Rows from block 6, named by matrix and row number. Each number is 128 + 24 x the weight over its row's rms, rounded and kept within 0 to 255. All counts start at 0. After the name is the row's rms in percent of the matrix's.
# convs2: project pointwise conv (model.blocks.6.convs.2.weight, 120x192x1x1), inputs 96-191
convs2.22 098 [156 159 201 158 139  78 116  91 136 136 109 123 131 142 120 106 211 124 123 126 133 125 130 105 117 123 153 132 172 115 183 160 120 145 152 150 136  98 121 138 144 118  98 119 144 111 119 128 140 112 112  92 110 128 141 141 115 110 123 107 114  81 133 169 163 150 126 155 100 135 106 189 133 141 144 117 115 100 133 156 142 124 138 137 145 116  94 101 110 166 119  90 149 131 149  99]
convs2.23 101 [186 123 132 142  68 119 102 137 164 127 116  81 112 132 135 163 123 122 118 122 133 132 143 136 125 136 165 119  90 124 107 119 143 129 129 138 145 164 132 142 164 130 122 136 120 160 115 130 122 131 101 133 134 117 139 142 120 126 110 145 137 109 133 128 128 158 124 112 125 150 139 143 140 127 124 123 139 126 188 128 105  58 112 136 141 133 127 190 114 129 142 127 119 133  86 146]
convs2.24 100 [138 102 111 150 123 141 138 152 107 128 135 135 113 123 146 104 147 166 136 113 115 149 133 105 123 145 134 121  95 124 131  97 128 137 124 104  87 107 131 140 106 137 153 130 188 122 130 144  72  98 132 110  87 131 134  67 146 112 110 135 148 180 132 114 118  80 112 152 147 116 162  44 123 132 106 136 140 108 119 104 128  97 176 122 127  64 157 132 100  99 120  99 116 144  98 138]
convs2.25 100 [131 154 220 170 114 106 132 111 117 107 147 104 114 113 132 134  88 102 126 108 143 176 121 135 132 125 120 115 116 133 119 123 118 118 110 151 104 114 176 127 108 109 146 115 147 135 137 129 190 122 112 101 130  79 139  82 133  92 147 147 110 101 126 138 158 130 117  92 137 153 145 171 122 109 126 113 118 137 101 112 140 158 180 129 121 152 139 143 154 162 142 132 113 123 172 103]
convs2.26 100 [133 163 121  91 169 120  62 137 124 127 124 128  89 153 115 147 119 153 112 124 131 169 130 182 163 123 120 119  93 130 152 162 151 162 135 158 123 122 167 159 122 154 114 111 126  97 135 108  78 113 112 134 109 134  94 129 125 137 129 154 144 156 161 106 133 126  84 158 115 139  91 170 127 114 149 133 131 116 124 122 137 153 121 142 141 154 149 130  74 143 144 185 149  83  78  94]
convs2.27 102 [193  95 139 121 159 149 140 109  65 145 115 138 171 134 139 150 108  76 109 147 115 127 128 157 136 121 149 109 104 122 150 137 118 139 121 116 141 129 123 117  85 128 152 128 122 164  95 137 169 119 120 126 150  91  98 173 150  86 117 142 107 137 119 121 174 140 108 136 140 147 124 142 139  93 136 107 160 149 148 118 109 129 162 115 129 127 147 142  96 110  96 112  88 103 161 114]
convs2.28 105 [124 127 134  69 133 100  92 135 148  96 134 152 139 133 126 109 137 207 113 135  99 170 116 135 141 127  99 120 128 138 144 107 175 138 123 176 128 114 104 142 138 123 111 122 127  82 130 132 144 108 131 103 116 154 128 112 125 159 133 113 137 108 185 171 151 128  93 128 161 131  80 179 141 114 133 132 153 117 109 174 127 105 106 139 141 133 124  98 133 191 152 102 116 117 103 124]
convs2.29 095 [111 104 125 106 143 127 157 153 122 133 144 111  92 117 105 108 107 129 133 120 148 126 133 133 134 112 134 130 162 136 152 125 186 114 126 157 136 178 124 126  74 163 104 149 132 127 126 163 190 171 110 114 124 163 112 137 121 159 138 137 114  91 105 130 141 113 158  91 121 154 112 161 116 138 130 132  95 149 124 129 195 168 108 108 108 132 135 156 120 144  96 170 134  85  99  64]
convs2.30 097 [142 141 123 133 182 154 122 120 101 207  89 164  88 112 123 148 146 131 130 150 130 110 119 136 115 130 129 137  92 114 153 136 119 137 158 125 143  67 126 108 178 148 115 117 132 128  80 128 120 105 124 167 133 137 137 104 125 129 128 109 124 120 123 127 104 120 170 167 100 102 125 134 138 109 110 127 129 104 172  87 118  73 107 111 131 170 113 138 141  91 112 167 152 119 103 145]
convs2.31 096 [127 138 129 125 150 135 182 101 102 146 128 113 149 151 141 154 123 102 115 137  99 128 126 120 182 134 101 126 133 138 133 169 109 147  98 133 152 162 161 135 163 127 132 119 107 157 154 116 138 134 152 146  89 129 114 130 143 137 116 122 140  78 105 126 152 114 138 149 122 138 117 150 115 101 159 124 106 103 110 132  95 151 106 149  98 175 122 127 119 124 118 161 157 151 136 142]
convs2.32 095 [ 73 156 136 110 162 155 106 118 160 112 123 151 147 136 133 134 192 123 104 133 134 153 135 129  98 132 122 118 173 150 129 143 105 128 124 103 119  71 108 132 171 132 125 107 155 136  91 110 156 124 126 119 148 108 149  99 134 142 152 132 134 168  99 102 109 138 133 113 135 163 143 105 126 120 129 139 140 130  89 140 121 129 119 146 112 101 132  97 166 119 116 180 162 161 134 149]
convs2.33 097 [157 140  87  99 120 125 106 151 119 168 119  91 146 133 122 101 124  78 128 133 122 123 110 125 134 127 105  99 118 127 130 126 145 141 105 115 124 123 182 129 121 105 107 116 134 112  96 147 176 151 131  89 145 122 133 124 113 134 108 140 132 138 131  98 125 121 110 153 132 172  82 139 131 147 144 134 137  99 134 148 176 150  78 125  94 156 155 127 129 155 132 133 108 158 199 180]
convs2.34 104 [111 122 141  95  98 130 125 105  97 129 123 112 125 102 120 127  44 101 141 179 115 132 141 132 118 132 106 159 154 128 133 160  95 114 108 131 116 161 117 146  93 133 117  85 140 105  88 141 128 125 107 148 121 138 109 120 130 173 126 138 131  75 164 134 131 126 144 127 132 145 155 105 125 126 104 141 162 144 138 145  96 148 145 132 121 152 153 183 110 113 152 107  83 122 159 151]
convs2.35 099 [174 121 152 107 110 109 135  99 115 126 151 153 112 134 129 112 102 123 129 139 126 137 116 108 121 147 106 128 134 135 157 162 102 154 130 130 157 150 115 142 209 140 133 134 144 152 127 122  55 109 145 145 153 122 125 119 150 123 128 123 110  81 138 136 173 135 134 129 134 120 113  82 141 117 155 140 132 109 141 124 140 148 174 135 126 114 125 140 107 122 158 114 123 117 108  95]
convs2.36 104 [ 79 144 140 111  94  88 105 122 100 132 106 159 105 113 125 112 137  93 139 120 139 162 142 129 149 157  99 134 155 134 134 150 141 117 138  75 132 136 147 132 129 157 124 125 181 154 123 100 112 146 131  97 113 132 120 151 141 125 122 103 114 142 154 101  97 132 160 132 124 120 131 146 135 137 116 119  81 134 140 141 111 146 191 103 156 100 113 125 154 169  68 129  92  94 110 167]
convs2.37 090 [ 92 149 156 157 120 103 134 111 136 140 115 139 111 103 132 135 204 149 120 129 139 177 116 116 144 106 157 128  95 124  79 148 103 110 125 122 139 191 150 127 145 135 119 138 108 134 114 125 127 149 135 116 138 117 102 183 102 112  92 130 122 130 104 128 109 149  86 144 122 148 188 126 135 127 112 123 121 115 173 127  82 199 181  95 160 138 128 150 162 131 112 151  90 137 162 145]
convs2.38 098 [145 124 170  77 141 117 155 114  84 124 112 121  85 130 133  98 166 150 119 133 122 117 111 128 168 127 127 142 103 125 105 149 146 109 132 123 118 200 169 123 157  91 110 148 132  85 137 148 109 152 105  68 160 158 128 111 132 164 133 142 113 155 144 196 100 132 114 105 146 124 105 165 132 140 106 135 103 139 146 143 131 159 100 121 139 159 126 136 168 130  99 111 103 129 138 149]
convs2.39 102 [121 129 126 137 132 113  94 123 130 142 113  90 153 120 110 170 172 138 131 100 168 112 124 138 113 120 180 103 148 145 179 146 134 116 144 153 129 137 161 125 118 148 115 123 106  98 111 159 126 139 114 125 128 135 105 157 115 116  96 107 109 142 131 143 184 138 105  87 118 151 127 140 102 111 115 121 105  98 168 104 127 128 165 108 100  84 113 133 173 170 149 148 117 115 205 197]
convs2.40 099 [119 103 158 143 154 116 113 126 137 121 140 147 168 135 105 140 137  98 125 109 111 163 135 108 150 107 163 141 118 132 110 127 113 129 131 182 148 157  99 166 142 131 143 160 151 127 151 123 156 138 101 143 134 114 115 146 124 102 119 149 123 112  90 177 159 118 126 108 135 122 161 127 138 129 140 119 130 107 137  93  70 210 165 162 163 132 158 111  88 137 168 123 115 144 134  85]
convs2.41 097 [117 122 139 135  96 175 171  78 117  99 106 152 140 140 126 150 194 157  93 147 127  99 106 141 130 116 120 116 167 129 127 161 117 124 115 114 128 155 132 129 192 106 153 166 120 144 146 131 112 123 130 144 100 142 134 146 108 152 123  87 126 102  98 136  98 115 113  83 135 143 144 130 138 140 120 151 124 134 138 125 145 110 134 119 144 115 129 149 154 130 117 142 159  97  46 135]
convs2.42 096 [162 121 158 108 153 141 168 161  54 140 127 145 146 108 116 131 193 114 141 170 130 160 111 115 143 125 128 102 113 116 141 169 151  89 126 150 127 144 103 141 174 109 119 134 127 144 150  95 144 142 140 148 123 116 149 121 118 107 132 121 129 124 138  92 136 108 188 107 123 134 151 137 133  92  88 120  85 119 116 114 100 173 100  85  81 187 105 128 155 113 127 141 124 102 139 102]
convs2.43 101 [135 118 171 123 160 139 144 131 133 132 154 163 109  90 123 142  96 173 136 110  73 132 107 126 107 127 132 137  93 131  97 131 140  96 125 176 108 154 153 143 106 132 134 129  91 172 139 122 155 151 131 150  89 119 127 113 144 123 114  87 121 129 147 130 146 169 115 139 152  91 145 165 117 129  83 121  97 169 128 124 137 133 170 126 139 145 126 135  89 145  95  85 113 109 179 154]
convs2.44 102 [110  97  95  94 134 122 122 100 182 161 151 184 111 135 124 135 119 205 112 178  93 146 131 131 152 129  84 145 144 117 100 120 124 123 130 144 133 103 152  92 101 150 107 100 178 121 167 107 109 132 134 121 111 119 133 170 142 121 117 112 140  99 127 133 145 115 128 106 126 117 119 144 134 123 129 131 105 155 119 110 152 178  93 143 136 137 127 150 147 124 146  82 133 130 136 133]
convs2.45 101 [ 92 107 135 140 139 123 177 161  86 115 126 175 128 109 119 131 121  97 117 144 142 164 144  93 143 130 125 142 153 117 147 154 144 107 125 143 132  97 171 132 152 115 109 131 114  93 120 164 118 129 136 123 114 161 130 124 142 166 172 126 146 114 166 132 134 125 120 159 151 142 153 149 119 126 112 145  96 127 115 152 104 107 122 109 108 129 109 115 141  84  70 113 120  91 141 135]
convs2.46 106 [166 135 151  90 118 134 115 139 150 131 108 108 101 140 124 183 143 101 155 125 146 146 152 135 122 136 130 111 114 136 129 130 131 130 135  89 147 147  69 128 125 152  97 120 160 125 147 182 164 133 150 162 133 105 134  82 130 112  94 110 122 112 137 112 146 156 114 143 150 121  97 141 111 132 120 125 111 125 106 145 150 132 125 140 114 116 112 112 201 103 134 137 168 154 197  96]
convs2.47 105 [156 178 114  81 101 104 173 141 127 128 135 125 103 122 136 149 211 127 131 143 126 115 133 135 128 132 139 123 116 132 152 110 128 124 111 136 105 126 173 122 127 107 127 137  98 109 127 150  34 165 130 159 101 133 125 127 120 136 140 131 133 121 155 116  98 131 137 120 114 155 136  53 115 110 135 142 129 153 129 120 153 115 119 129 136 174 126 172 141 136 170 137 162 131  98  92]
convs2.48 099 [ 82 143 127 171 121 131 111 132 128 123 114 140 161  85 122 121  87 180 148 110 120 124 128 117 133 114 124 139 138 110 127 128 135  93 121 164 153 136 111 108 148  93 133 118  96 195 124 127 160 159 133 123 125 129 107 125 106 122 103  79 122 113 114 123 135  95 138 110 130 135 133 146 137 117  92 124  95 126 133 149 112 120 140 128 156  74 115 164  97  99  92 162 123  91 163 138]
convs2.49 099 [111 115  77  37 154 120 137  91  92 125 132 171 126 115 120 152 169 163 125 167 106 110 136 103 127 142 105  96 101 133 130 104 115 125 163 128 135  59  85 140 123 160 130 142 219  99 174  97 100 140 128 189 114 130 140 112 116 116 117 118 135 156 112 124  86 139 116 140 119  85 142 151 131 114 133 136 132 103 112 178  81  66  91 124 160 129 105 150 132  88 124 161 112 131 140 130]
convs2.50 099 [129 143  85 129 149 119 118 129 128 116 124 190 165 125 114 140 157 108 125 171 121 152 117 126 134 129  97 122 103 133 132 138  94 137 109 118 111  80 134 158 146  98 136 138 116 123 146 107 121 138 121 132 114 100 116  45 132 118 124 141 121 155  98 147  98 133  93 198 139  86 142  82 133 137 136 120 113 136 113 104  94  86  52 105 190 185 103 109 147 168 126 131 156 159  89 149]
convs2.51 096 [120 131 125 150 120 133 159 107 149 110 119 142 136 135 104 148 183  92 112 146 115 153 113 105 143 132 151 159 148 123 117 125 129 139 123 187 123 128 120 148 152 189 123 162 108 116 134 135 162 136 112 121  82 141  98 152 111 155 159 131 144 146 115 146 196 134  99  83 106 141 152 174 138 137 124 120  98 108 115 107 187 156 132 128 120 103 122 104  88 133 120 151 178 141 172  94]
convs2.52 113 [112 119 113 149 176 139 140 143 128 148 155 106 134 125 128 107  72 119 128 136  96 113 106 142 133 149 130 123 160 127 104 132 121 115 147 100 104 113 197 112 147 122 128 123 104 167 189 117 107 132 155 156 107 121  95 101 129 113 119 108 125 157 114 102 124 116 142 212 106 114 163 108 124 128 136 114 109 131 107 115 131 139 165 118  99  90 108 129  93 118 152 110 130  78 128 104]
convs2.53 102 [141 145  62 142  93 123 141 164 139 156 139 110 142 144 142 155  98 153 167 119 141 171 149 145 103 129 168 117  98 132  76  92 123 136 127 145 118  74 135 115 153 115 129 164 101 107 110 140  86 116 126 139 122 125 143  73 144 139 104 112 137 142 136 157 111  91  78 106 113 139 122 165 107 146 105 137 148 147  95 100  85  84 153 121 137 158 123 132 144 118 177  97 138 143 118 136]
convs2.54 103 [123 108  89 158 169 108  95 176 143 127 110 106 132 137 120 116 111 182 142 127 142  98 148 140 119 130 141 138 153 130 100 133 158 130 144 123 165 130  65 115 141  92 125 163 128 153 114 144 146 122  86 111 113 119 154 163 119 119 159 135 118 124 125 130 155 142 125 153 118  75 107 117 139 146 129 111 138 117 156 130 153 129 120 109 121 102 115  68 123 142 120 114 132  96 155 178]
convs2.55 101 [140 141 147  68 128 110 139 114 127 137 116 125  92 143 111 109 146 232 124 126 109 135 128 105 112 141 106 116 120 124 133 137 117 150 105 120 123 128 106 112 151 116 137 112 122 134 143 112 150  82 120 108 134 100 125 192 132 118 167 165 140 141 155 111 137 113 147 169 133 150  97 128 114 126 157 129 106 126 138 105 128 116 161 141 130 126 129 119  99 172  96 156 138 138 112 134]
convs2.56 101 [161 109 112 104 139 145 179 129 146 115 110  77 147 110 136 154 123 117 126 113 155 146 105 155 132 114 125  88 156 124 143 144 107 115 142 127 148 151  82 116 119  95 161 148 158 121 109 119 124 116 111 147 134  84 144 140 122  65 148 149 106 170 132 124 125 129 110 141 125 125 134 165 129 142 111  90 172 113 112 121 108 111 104 148 139 162 129  92 113 150  87 157 160 154 164 118]
convs2.57 095 [152  87 112 114 140 106 141 159 139 156 128  96 120 114 123 140 202 183 143  86 146 133 129 154 128 128 152 103  85 131 103 156 174 103 159 138 113 173 136 110  53  99 127 115 105 123 102 155 118 129 131 129 131 109 132 163 138 107 119 103 118 132 139 111 161 150 119 142 127 126 166 189 116 112  99 130 114 136 158 164 143 175 109 160  82 112 136 143 128 182 118 107 106 155 125 179]
convs2.58 100 [136  84  84 159 125 122 100 118 144  87 137 105 105 117 141 149  91  95 133  85 110 141 144 122 100 108 129 124  94 154 142 142 116 124 118 147 102 109 153  89 159  95 128 136 111 133 110 128 133 152 129 155 108 134 108 126 133 111 156 125 132 133 154 107 227 130 170 116 126 129  93 100 115 121 116 134  90 115 141 120 156 125 163 116 121 117 126 148 139 153 126 118 105 116 158 145]
convs2.59 097 [105 137 178 144 173 150 150 114 155 139  99  91 152 109 127 118  79 127 130 138 153 112 134 145  81 104 109 114 180 128 150 154 124 125 135 104 132 125  80  87 152 108 152 184 115 130 137 139 102 155 106  90 126 133 119 151 109 141 161 135 134 107  85 120 158 143 130 152 113 108 153 111 122 120 106 125 166 137 152 151 132  86 139 149 148  90 142 127 127 176 109  93 117 122 109 173]
convs2.60 100 [154  72 173 138 171 158 125 139 106 100  94 111 155 128 111 127 158 126 129 133 136 113 110 115 127 119 138 122  70 128 175 134 155 131 142 124 128 112 157 124  80 109 120 127 121 156 131 175 149 138 138 153 130 131 163 148 112 165 135 121 152 147 110 120 157 121 146 153  97 103 111 155 129 127 140 164 102 105 119 113 168 106 111 100 144 134 134 104  55 119 114 100  87 126 134 134]
convs2.61 093 [108 149 104 155  98 107 131 163 136 172 129 107 179 110 106 102 136 145 150 131 101 120 122 134 140 120 111 116 134 123 132 138 142 121 164 122 138 138 176 135 112 149 120 173 116 153 120 106 155 164 125  84 123 124 128 179 113 142  98 137  91 115 108 153 118 122 114 105 137 159 132 131 127 157  79 124 135 114 124 140 103 147  56 144 144 139 130 148 154 139 123 117 109 156 149 112]
convs2.62 100 [141 105 116 121 153 152 147 145 146 147 131 121 122 126 109 136 154 109 145 148 104  68 120 123 160 112 142 141 180 143 124 152 145 127 146 158 130 163 141 136 142 152 138 104 111 126 139 126 170 119 161 121 137 140 105 128  96 163 129 114 120 127  98 115 184 104 159 162  97 149 102 150 123  78 127 150 107 130 124  99 135 149 125 112 135 159 132 128 122 195 117 151 108 108  99 139]
convs2.63 091 [144 148  54 154 136 102 153 132 124 102 160 139 175 148 137 148  94 153 122 115 147  76 125 116 145 141 159 119 115 126 110 157 147 154 143 146 121  57 112 104 111  93 136 124 123 129 123 147 130 126 141 142 116  90 118 136 135 131 150 145 133 125 132 134 122  84 144  57 129 127 161 118 135 127 161 129 137 152 146  76 133  47  91 145 159 159 138  93 181 135 131 112 153 155 130 172]
convs2.64 100 [163 104 156 146 122 138 149  98 129 136 114  93 130 133 123 152 133 183  88 144 158 135 148 135  94 130 139 115 120 124 127 101 122 134 129 124 135 127 106 147 105 145 127 137 118 107 131 107  82 116 142 172 144 100 142  95 109  86 148 139 122 131 175 112 136 138 151 154 132 132 125 105 108 126 134 100 139 135 118 117 155 156 208 136 136 121 145  89 123 125 141 127 132 144 116  95]
convs2.65 100 [147 157  99 100 144 119 112 138 142  97 119 127  84 128 125 135  99 185 131 137 125 107 129 145 137 156 157 118 110 137 137 133 163 114 146 114  95 128  88 143 152  82 121 119 172  84 107 103 148 134 105 152 118 140 132 184 115 136 156 138 131 123  95 161 113 132 116 137 138 136  81 105 122 150 109 135 123 137 134 118 161 121 115 120 106 179 126  41 177 130 120 115 127 150  98 186]
convs2.66 100 [143 112 134 117  96 147 159 154  93 151 122 125 164 132 142 133 129 134 122 142 148 145 117 154  90 103 119 113 111 128 126 126 135 130 103 139 122  65 151 158 130 109 116 167 160 120 121 138 150 168 135 109 131 172 114 143 139 180 135 138 142  94 138  95 129 113 101 154 138 122  87 210 124 177 121 134 136 133 136  92 128 132 104 138 109 102 137 124  92 166 117 115 105 154 188 114]
convs2.67 102 [132 131 149 125 165 141 167 126 147  93 144 163 144 118 122 163 128 174 105 121 158 119 124 132  95 152 138 128 143 115 143 102 118 134 151 137 120 136 133 132  97 153 122 130 101 182 126 123  40 141 127 181 114 122 139  95 143 115 129 105 131 134 148 135 126 145 131 167 159 104 108  87 123 154 133 116 100 130 169 137 122  89  72 126 123 142  97 146  65  99 129 107 165 147  88 133]
convs2.68 098 [186 140 165 132  89 128 106 125 162 135 124 123 171 132 117 155  95 103 136 125 128 121 139 120 166  96 158 134 153 132 143 160 136 126 144 177 131 108 132 152  83 115 109  82 129 159 113 100 123 128 147 141 135 144 119 102 112 131 161 117 136 124 102 153 156  77 151 101  80 125 124 155 110  96 136 130 123 140 132  65  84 170 151 117 110  94 112 175 121  79  83 120 152 109  98 120]
convs2.69 103 [154 116 121 109 183 111 133 120 100 121 120  92  61 118 113 173 178 125 125 119 129  87 127 115 113 141 120 123 109 126  85 118 100 118 137 114 142 151 104  91 110  99 147 112 140 110 129  92 130 137  87 174 106 123  97 135 118 142 103  91 138 141 114 123 162 125 121 131 132 104 149 119 131 150 101 121 110 134 139 122 128  99 138 130 128 159  84  96 182 144 104 104 140 124 174 138]
convs2.70 103 [172 155 138 119  77 153 140  98 107 156 126 139 153 119 123 128 127 118 130 139 136 145 131 154 134 123 105 109 137 138 134 141 105 122 109 124 101 141  86 172  76 105 133 107 100 123 151 122 107 123 116 162 128 126 135  92 118 113 105 144 139 104  74 148  77  85 100 170 121 146 135 128 130 171 106 123 154 134  79 104 113 136 106 123 139 113 120 145 129 102 144 121 114 148 133 141]
convs2.71 106 [100 153 142 174 155 134 140 124 131 122 112 139 129 128 118  92  73  52 103 126 130 129 136 142 159 123 121 117 133 119 136 103  99 136 109 179 122 134 103 124 135 134 120 124 152  84 139 165 105  78 134  94 148 130 136  97 140 120 104 129 114  96 168 172 157 143 144 130 130 110 171 154 131 122 119 121 140  97 109 141  99 169 156 134 150 107 140 102 114  77 124 121 129 117 128 120]
convs2.72 099 [  9 136  82 128 137 127 123 143 137 147 132 171 117 118 131 127 101 142 127 140 133 132 122 108 114 143  99 116 182 149 132  87 121 138  97 126 121 143 199 154 132 135 163 119  95 128 124 156 142 122 120 152 124 104 144 108 150 123 106 133 136 181 184 145 113 114  92 148 138 134 171 119 133 107 127 128 103 120 133 125 125  64 195 116 112 115 121 153  92 119 122  71 151  84 141 128]
convs2.73 096 [ 99 125 132 113  97 117  98 139 104 142 131 135  84 157 124 114 182 149 155 140 138 106 127 134 154 125 152 114 137 138 124 144 147 149 127  95 115 119 153 117 122  98 144 147 133 123 116 119 208 110 119 133 123 121 125 132 128 140 106 147 126 146 144 110 139  82 117  90 124 119 119 206 129 137 137 120 139 149 123  96 167 118 139 129 132 116 115  85 147 120 143 146 140 151 153 115]
convs2.74 103 [164  94 105 130 189 194 134 154  97  92 104 146 120 147 144 126  90 153 148 142 163 139 126 138 151 112 143 134  65 119 122 119 119 133 154 152 129 118 146 138 172 135 146 131 137 118 145 117 110 102 133 108 128 103 116 180 132  71 100 116 122 137 176 100 136 136 141 132 101  87 123  55 109 123 147 110 150 117  91 112 117 146 109 130 113 171 149 119 138 129 110 141 132 138  84 119]
convs2.75 098 [149 128 196 127 167 140 161 159 152 131 128 137  90 118 130 151 163  80 116 161 116 149 134 125 161 126  91 119 149 119 113 127 137 115 110 113 123 151  81 151 183 142 151 147 126 124 108 142  87 155 131 129 137 147 105 126 133 175 135 145 126 116 102 139 103 179 113 155 167 166  96  97 151 119 109 145 124 126 164 115 139 193 207 140 126 123 117 152 156 137 116  87 171 120 113 112]
convs2.76 102 [114  90  69 105 119 109 123 162 148 156 124 102  82 137 131 143 153 122 139 106 106 106 115 132 109 128 123 134 112 122 131 135 142 127 145 112 144 115 136 119 151 188 116 103 134 100 113 160 155 132 125 136 131 111 150 137 132  84  83 159 129 129 122 167 109 132 177 147 137 155 113 153 135  82 142  92 136 131 173 134 165 100  88 145 149 107 124 107 170 139 134  54  90 120 178  96]
convs2.77 094 [108 170 111 120 111 105 118 121 128 110 147 144  78 119 126 140 102 140  64 106 128 163  98 125 109 144 136 111 147 139 160 132 145 116 125  76 125 103 149 143 135  96 140 169 129 125 118 140 109 149 138 111 120 136 130 115 134 147 131 126 110 163 172 181 100 156 142 187 170 125  83  98 139 117 105 132 136 118 120 157 170 116 160 129 146  86 123  75 122 135 153 111 157 123 108 147]
convs2.78 101 [130 140 142 169 123 112 115 125 121 121 148 150 117 137 119  95 115 121 132 164 128 175 105 110 164 137 130 105 110 124 162 146 148 143 138 123 120  92 160 134 127  86 100 128 134  83 109 129 104  95 122  90 134 148 154 111 124 145 137 122 115 142 147 138  79 119 105 126 134 125 110 142 137 114 141 144  96 166 140 143 149  93 146 142 110 115 117 111 115 131 168 118 142 119  69  86]
convs2.79 101 [145 112 120  96 167 145 165 150 153  86 128  80  96 144 125 129 181 106 136 117 117 104 112 108 111 119 153 135 123 112  76 130 140 133 145 153 107 138 206  81 126 128 123 166 157  74 144 139 130 133 120  88  95 130  97 167 111 144 119 152 113 108 118 164 193 137 123  94 140 116  99  82 116 134 125 128 131 135 199 169 143 118 188 134 146 134 116 147 150 149 152 123 130 137  97 155]
convs2.80 099 [119 141 151 135 156 134 174 138 101 102 145  96 123 126 120 118 140 155 146 133 137  91 122 130 107 123 164 131 146 128 130 161 144 101 139 109 127  55 157 124 195 169 120 153 108  80 105 113 179 143 138 110 147 139 108 168 136 185 121 115 108 132 153 126 136 133 114 125 115 144 132 108 128 144 115 149 135 125 170 118 151  86 153 127 144 149 122 116  91 178 131 108 116 105 162 168]
convs2.81 097 [101 101 106 106 183 129  99  96 106 103 120 177 113 122 125 108  97 195 112 109 141 122 117 113 132 127 147 119 154 131  97 102 119 105 155 143 127 104  98 104 106 115 118 132 142 147 109 101 153 149 119 103 136  94 152 113 129 126 104 135 109 144 109 148 151 141 115 131 120 105 135 143 116 169 112 134 140  90 136 169  98 139  95 146 130 177 129 191 124 118 122 131 159 136 185 132]
convs2.82 100 [114 129  79 102 124 146 166 127 101 109 134 150 129 112 119 146  99 157 147 146 109 132 124 136 104 124  72 114 114 129 116 146 130 127 105 124  98 175 135 125 118  90 119 161 131 102 142 150 120 115 113 177 154  98 152  77 137 126 103 143 121 153 140  91 146  75 133 164 115 157 115 120 137 114 122 131 123 137 143 113 135 205  88 120 180 176 127 148  82  92 149  99  87 131 133 130]
convs2.83 098 [ 89  86 107  91 106 136  79 113 144 114 126 179 122 118 132 120 139 167 104 147  78 163 137 127 109 130 154 127 141 140 149  64 142 126 111 132 140 160  26 136 135 150 127 129 124 110 134 116 126 118 144 115 147 112 136 109 136 110 108 118 136 102 157 136 106 107 112  92 144 134  98 128 136 114 130 122 106 120  94 132 144 186 137 110 143  72 128 115 165 139 107 153 131  92  90 118]
convs2.84 098 [161 147  85  99 139 127  95 150 135 133 159 110 143 105 131 115  78 129 146 125  93 135 124 139 147 142  77 103 105 134 120 112 110 115 155 120 118 123 111  81 149 149 120 123  77 107  98 100 117 133 148 134 111 117 114 140 124 127 109 162 126 138 126 176 162 124 125 184 134 109 102 146 138  98 102 122 138 127 100 119 112  92 150 128 151 126 140 174  87 121 151 103  91  92 116 135]
convs2.85 098 [156 131  78 150 129 129 108 111  81 126 150 127 127 126 134 121  50  93 130 113 149 139 144 136 139 126 131 119  52 141 118 134 119 128 124 122 133 103 106 153  78 157 120 103  99 166 136  96 132 134 150 127 123 136 131 135 137 144 139 129 141 128  98 141  90 115  70 143 121 129 161  96 138 132 126 140 125  99 149 117 123 120 127 136 124 113 142  86 170 190 164 129 174 139 141  74]
convs2.86 101 [ 54 115 114 119 153 150 159 155 140 132 124  94 130 160 138 157 178 177 146  73 145 166 135 138 138 116 147 136 187 132 147 141 161 149 112  93 111 111 119 128  83 168 114 111 116 126 139  87 114 122 111 138 125 140 143 158 135 122 119 148 138 136 128 104  89 146 123 124 127 146 138 133 122 128 154 141 138 116 127 160 151  93 207 140 130 113 125 168 154 119 126 159 176 116 143 125]
convs2.87 103 [102 169 126 124 196 140 129 159 115 160 118 105 142 104 116 116  96 143 106 135 116 110 102 153 145 128 120 128 153 138 116 141 151 111 127  96 131 206 142 126 151 152 120 126  97 126  98 106  95 168 151 145 136 144 121 150 112 159 125 142 137 121 115 137  21 127 160  82 143 120 136  89 153 146 115 144 148 114 169 101 130 180  95 141 119 100 151 143 150 139  97  97  98 152 156 126]
convs2.88 104 [ 68 146  91 102 212 143 107 186 108 126 127 125 102 139 146 121 183 121 153 110 158  92 124 107 158 147 149 132 123 138 137  75 113 137 128 163 101 139 151 187 120 119 130 158 167  92 112  99 123 126 127  99 136 139 138  98 123 136 120 110 115 106 141 122 177 103 110 144 105  74 122  98 139 134 141 123 138 133 101 134 107 102 151 143 137 136 140 113 136 120 122 116 120 139  84 129]
convs2.89 097 [174 116 147 122 187 110 145 125 125 112 128  97 135 111 116 146 153  77 107 138 123 158 129 144 133 149 148 126  96 129  85 157 113 109 124 125 108 224 115 138 159 130 115 153 119 125 116 109 181 128 118 108 142 147 145 124 114 133 121 128 120 120 149 140 106 139 113  63 134 135 113 107 126 135 106 136 134 129 162 140 110 185  86 126 146 166 126  63 146 130 126 120 103 132 147 124]
convs2.90 106 [139 138 105 160  85 128 119  98 150 119 123  74 146 134 123  88 127 127 126 132 152 120 125 132 135 144 150 121  75 128 137 130 113 130 132 101 120 250 126 142 165 116 152 130 111 138 108 166 128 114 144 112 151 125 137 131 143 129 138 128 145 128 113 127 118 125  98 146  95 146 163 161 142 122 145 140 159 136 151 118 143 210 122 135  89  88 131 123  96 101  93 128 129  99 119 119]
convs2.91 097 [102 138 156 112 126 132 143 133 134 109 163 142 121 143 127 132 109 118 133 155 111 135 139 135 116 136  89  93 118 122 101 104 181 129 140 113 125 123 134 130 122 112 107 165 137 116 141 162 141 171 111 112 118 151 152 134 159 165 130 106 135 107 121 166 130 149 100 120 154 140 166 138 105 100 128 131 133 160 128 145 139 127 141 125 172 150 111  95 142 171 129  98 137 146 144 163]
convs2.92 099 [ 99 177  90  97 153 120 160 154 111 134 122 103 155 139 142  56 133 128 139  98 118 124 140 160 134 124  97 118 179 133 104 144 140 130 146 128 137  38 124 105 124 101 142 120  80 105 118 142 113 147 133  64 134 122 129 181 109 127 163 143 127 134 154 143 118 160 133 119 159 117  99 114 136 104 143 136 128 145 159 131 162 101  65 115 119 148 146  95 120 115 101 102 127 114 118 155]
convs2.93 106 [ 72 100 136 167 189 110  94 113 136 104 124  53 154 120 141 130 105  92 120 114 148 135 132 134  89 117 129 110 174 122 116 148 121 126  98 118 103 117  86 178  97 169 127 102 120 149 144 125 101 146 148 157 130 146 141 144 116 142 109 127 135 149 142 110  85 136  86 119 139 110 173 133 141 147 119 127 139 102  96 128 109 116 147 133 116  85 114 127 136 132 109 129  92 151  84 130]